From a checkpoint of a small contrastive image-text model.
Model: encoder arch wide_resnet, encoder activation gelu, encoder widths [96, 144, 208].
Training: nadamw at rate 0.0013, 8100 steps.
Rows from block 2 of the image encoder of a small contrastive image-text model, named by matrix and row number. Rows with one number belong to one channel. Each number is 128 + 32 x the weight over its row's rms, rounded and kept within 0 to 255. All counts start at 0. Numbers have three digits each.
Before each channel's rows are labels from the 100 images, of 14848, where the channel reaches its highest value: "peak at" is the part of the image that holds the peak. Only what is clearly more common there than usual is listed. The data: simulated telescope pictures of galaxies.
# convs0: first 3x3 conv, stride 2 (encoder.blocks.2.convs.0.weight, 144x96x3x3, each kernel summed), inputs 0-95
# convs1: second 3x3 conv (encoder.blocks.2.convs.1.weight, 144x144x3x3, transposed, each kernel summed), outputs 0-143

peak at: centre
convs0.79:105105131117131067123180092153233152163145091118140141090101135083059105147162127134138137107173181150109149080095095131060112192123136040102172141089123142109131117113096080123139115114137151104095138085154089155150146086094103095106103114103120183137080152087111113127114126168128125099
convs1.79:155152131178113088211157081136119137142103163162103148122130148121110119137159154120120124103071078125092151139112154091095123126157115181127131145158129100145134159101110098090137153134138155111103105139172146106141131106160144055140120119185112098214183161129088109164039116081132149073130134077162121158166063099152139170149168035130090087104157103134156102076154120160173126107100150156138152129109105122163162090122030107139149

peak at: middle left; centre
convs0.23:052134111114088151103113151104080091095112083132116164149091083094120110096098114088093106104117110100129087141110102144087149089111073210071165102117120097097103100128094115122087106109120118152159119157112115119143124137136107116091065050073073139079088172152099066116113113114106114072
convs1.23:118146141096103115115120114137119133134117124144138133146132118129078112147134117116110046227108161070130123111106081143104174117120155182108104110138112164135092138101142148150112143139088117154152110118104139133101071123149117137139134113168130125139145204131142110124197117125098204059144186203135104242120190063091125090082110123116136147123130148175116143088162185096142126176108143197121130154082148149106162134153097068101086

peak at: centre
convs0.84:139058124109139100112116109104193140108129072108222059069090143050094037102092113131118116112156145165083106100138119113176088171113112132123130091155098130114150160126110135116124161162167129127111150122148120125141088095081095118141089080115151130128156108036164125120137133136141113110
convs1.84:148154127177162107127153120119160130172117126118147187134152161084093161157105116148121152065138155102085146155089167172118101116159158147147114088160137155187138140165110184152110138174139174166174081140085150153136170149146123163141156106170137136155127150123146166167104108098135087247084075098161080081144077204161104164099092137162168140111132145134098177101166131172128118093089181111126162108125160114112128136144107096166200

peak at: middle right
convs0.105:085144101121112119158106174132146102071136102112089139141158101186151178082095149112116073148188061087078110103157147104141114093067102217143154173114157078105104107180076135138116099094076121103075161114116112114099148117092152151114160145180107088119103122121092110117113141094084122131
convs1.105:117126098142128094090129118131134061125052142108185151097115146113167128172130138118137141118152108128082104141078109127146088113124181152121129101102095128147098132142128156085134113117141183165129090109142124107142190135094064051163128113146081097111139158109162162162075152122136074215102141124176105115129077075150135117080064095083148111105091117130084182015168120084140078133135156088133088114135081156099130107134115090108150

peak at: centre
convs0.76:108107109115123097110120151136031138071099083105105063100127086038154066108138109092119152105209080104129123122134143124078123154094120146116168132154134148169126117092148172111106180131144137083104160085146110126070105075113142147128088098129129130117137092096190140182154152147137118088
convs1.76:085121126183050159105111169126158118076171154096080092161210115108084124168160139183132144049120143093088169180076135104114104093120153128149134112110150144167143123132102125137120101146118129128191122110126115118133216119077123099116106132107112153122133135077083146128143100141130151121155142154118135128116139169099158129201152142119143134146137141147113128066143120150129129076134226042086127163133224115115138130195132127123162

peak at: top left
convs0.53:104121130092126103150089107100136073229135112138105154117163113096141156133143114119160114157154138079113142138092158165092132107145120111104159032053120127142100166101103050136110151085135131119152128152084127068170134122082155134101149086137154106153125079086110115106061085084073132134
convs1.53:131154120162142102142157115179089155109100117153098105113083139097128096092150119095111099123131101106140112093092127076177169160149124113158124137168103060074071095091098113099116156078150143163064135120120156160150114048081115074097145053149113113111113129120092092073142125145153133040095129094142143130101100095131148126130092128141081092181158155123116097085102126014130135141143073137097123130113062095136113155057131116115103

peak at: middle left
convs0.17:100144125132077136126120164124055088086122116120151138079090138088074089071111122120101093110099142178062118158100112109108122126088071183104230109129113149064115139136096076118114127134137123150159126135140128136117114133134114118116098102144017213115130130138136114068119117118139130112
convs1.17:125173154171083161104146160104151113154104135154106123127151152124061112153112147100072112165155159085086074095103113171110166108125157155157081085141103165164057151093125147167107144149118146179162096162113141140094121157135118172141160095158113141126146166105142130167173113108082144068131163189147110165083168104106137095139143165193150191165137160174106163062195188086124112125091154189100161148111133143089158168104085109154115

peak at: top centre
convs0.73:080077127108107077116066029120198136131118069123139113091107165044120073169128152098143131121128136135117128105103114106102091068138178092115132163154128098119078135149117090115112147137152143121110126078146098109147090121125122125095090077102127194149075120106132126123110120091119084056
convs1.73:146130133211118145087164170144108114139135115083106154137139136166124076146141133091170108147118144080138155150095118127121152166149076118115111173138168085087091082146176126138136159120143128185160110140127144134112138153127127111127147097169103044145153207115147130172087098088084173234131120043164089144105015116141095139096113095106130111117105079143139122122101170141115119131101167175107153140161163144107186128147105159163136

peak at: centre
convs0.54:113160105076102125118090185109086094080082105124060149125105078135134112137132112104156139135213083132167168128120133135127148106092074184102166069110179131180117171114159137095119161065086101106095082132106112086149117067131118115081147114151124108142166057123120112131112118134095145184
convs1.54:155150108173097080140138103166115099103085090128098140123093192159115082083125140076118128147113123134088097077140167128123152134158090136178113122154100116092078067094149099131154136077139182154104086121120157151116134120103107089099164065182101138114144146120156139157106120103103108076081113146151095139099125115145152049118110123100097136159134144173091126008124146066137123121083105128066125116168101147105142150016144105103120

peak at: centre
convs0.4:074148086092136127120067151084168162081131145114106030130126120158089113066079115089088099102139147184061089165115144084134071105081092197081160163180104094101125118119092121122134107135119129113122144103130132104148052094128106125093128149144107114124140094071137154152133161129127135131
convs1.4:060128134187080115062131166113147114097102091120099107136129160135114135138125100122094198133099134103075102157065155148144126090171171130157122024142154150164116118152093175146102119139110122112165096157137133151125185143105096099085123094122110135128124132101102155165122113117126107156136116117195100092117123141187129138085082144128181135083126120126099158002167124166124108100108156122033123149165117137090147138090097145131188

peak at: centre
convs0.75:158095150117168136146110110119097128068078068101162124062093099001149043143103102126120117095206136170128136098115116118122143149127123170142184099121118120157126137125134109137136194103133178148129080119124135106063137132093154115125070065137165123129132118126142175140144139146111134145
convs1.75:142212116246086140157156148151145121131135156120078150144203122127079135172136125184115119119151132088082131203122128128125126087150152163145146085125126156197100133138110162119115135173132178185201091142142120158126192120147097127146143087157121143140143218122135185145139118097108167159126165146138110133107107138087122123156172120155163137228172174146125131108130158161123120145106175129153168118148178116132143138163106109140150

peak at: centre
convs0.22:108141104125122111091092164113213138099130144110117050079109101122079114054088136098090111126127102158013097140139106069181100127108107194080114105150102111089120106121101139102121107133095112134119144095106123126154090059138132127078118136107124087126124108070078104122128130143116109089
convs1.22:096156172191076144105125171119153136102128122129109148116175113121131148172102114121103148114174156070050101151117086198121111048123163148131125083137104133173114164127119187141119081147115114125169101174088140134126143176141102108150118094146159140150150156116130147170110119126115126245136130124163094156119139067129102173072052128127183145090122128133115175061196115180150126108136171103127137118075167121130144126161072096134115

peak at: middle left; bottom centre
convs0.99:083135072080121112101095142129151121084129112113103062145152127127148139099093074098109107104085094083109121121131121122123099113105104206084132180156157148142114075164101142164155020083104090080120124147106085109147152132121110173060127123154117077120090113110044116104101123114104128132
convs1.99:064187132166126113134102165158146163110179095106100096157134137136146166136096128095124127152125111140123053129104149167137120125154143118114132057115097060143093125128131185118138145104150172130141095111132131166139143113108112013107141057137151098166130118122128136157024152152150146171137122102138133162142080050172111144136136091079163145132123173091100151068174108157148098136093087112054126069174115116168149135083132128098120

peak at: middle left
convs0.97:066147064125106122113047114106138106116115099109097067202101066174138117035116104135105101134135142095108074148128119096161125100107153179112162168123106085117113078125131152103081064121094104136084093141130131097128121108124102161103104160100126110121101159068090104107105142104076096130
convs1.97:090141129163070123101152166141138123102122133115047097111123151165115121120135126109080143138112143095093084114122149168163118083154136115155131058189109155176101137141122166138146105110110137115148076149086126149150152161116111096135146041143110121107150113114137171154052144080135124201114117132179100127140072120190145105049073110087136111087110126098090187030168130127127110130111134141037139066161097108131133137086112129116140

peak at: middle left; top centre
convs0.42:126102138134140137094135175142104127137133098089146047056088146060048069100117124122121104134085142174091113124128113093135091137068101172107199090146080136058122153100112116081121143149154137108085120087129126135100097081105107103112133133118081154088081095070180107119123124111150123120
convs1.42:131146141205160146141166176117147107152098113160159173141175123063116138187124087135105079040151165080086117124135088168126117094132141140115118106125109159175110190138104182160109105186161151164197074158091131144118153137153106192147129144156154117148123150118119118153187125107133085124077081177147131123124138107132101141105080173165171173108158140163121180138185157150148109092123187095138177110096155122120110182166112083167114

peak at: centre
convs0.95:095107125105145129114095183112052082104093146101106034105143094135170152117119075131109094143120082036107088101117129116103173100116122146123164132147122107161082128119131127143085116103072105098107037115096107105101088119058164143102140108131125095118103133097079152064109132139119130140
convs1.95:119152122161066113111140126215074130084086138131090076151156146095138102127123146048127108097134112108088101104051170130165148127135126133138142129111124110098103082068094124145100151094156129129152108125072129175098147136114077069138111075118118093150133117167109076170094167142144085081110100135140153122139128060202119130091082119078132124092106102117111144033138129096114119100112126095063131042129123146163083131093128127100092

peak at: centre
convs0.12:119036160144106095116146155114156072151100110122132172144140099130122136116111172160118150177089147087114141107103128160123144126131165086154102055072131160092175121095123052095158166086214072144151153140053122119145140100183124129140127086090139160136133134153171106092123091112166144115
convs1.12:147161123130121055160117124191124141126138134176134091099087143127084045074150136113132098141097043154125080080128126092104141157121091139147130124150112112059126068088100082085125150085078124069070116104164096150105081080118118054140158121146086156111161124116127071108131122153104120072098134126142097132092142137050130063156137101138103108184120126130122079123108123071129133118127072106089091102113105120107087122104152136075097

peak at: top centre
convs0.49:111131115118086163113094123118084098083121116110118119109111155070089127065080127126124092124076160230096093145094110128061129091127085240117155144101158128072116127116071076115126158145129110153140110106140130131114100103122091128104091094092083176080102130127117103072094120124136136110
convs1.49:159162156192087164145137173126169116121115111166128170107142117132129100154120085124105137149130162103102078087150102140133098108139170184124133103137097115131061150109125170174082153142075164137151097125117139141095108112174069106160146140176181118126143149094172148135181107145082135058084169219107127143060157103069128112132095138151161154160133137127110104109165235160126106157150167196124150118082125111128155157096092124133067

peak at: centre
convs0.29:180073153125146125155133122106204143228142157135127160127143147165155139140131165147112147173138107159100123099122107147095145119147182069165130025042123158124130108113108069123119152127144125132133140127145123113162111174167121176153151113096143153160197085116166124092135103136180124166
convs1.29:169188117120186085214172170159087118176149135165124138115096127131112090078138122115098142146115057148124076079167133071152142145160087104127114118131120122065094134113151168092130165164124142119096136127152147126123118084173121143163148066145144148145151152131151101086061127155113115048088122042128120116055152098140121100161146108122106116151127152099113091149065042095155160119112094159142154070152102132157139126109168147120095

peak at: centre
convs0.5:092129133159118098105135125161156147132149109117125046084101132110091090123137147106133133086202120185115115110137139093223107130105169160107092170194097112113115124084143175106096122137114149089095200080139113169152080060099157122130120148104123140101113087064146135174153165156111120093
convs1.5:127098118149167105132112125111124102170121109121153126111161163136073087126133133150112191109106089077077147156138147085116111074155110088128125068118126073160149100175174078130173110165069140059139086125108129135131217119110106051130156075125134112147153069077123178122071105105111099220125115078136077107103079119115151118132132150126097101106122099091115127113138080166121103088113179071119134108120141131091101110113073087089165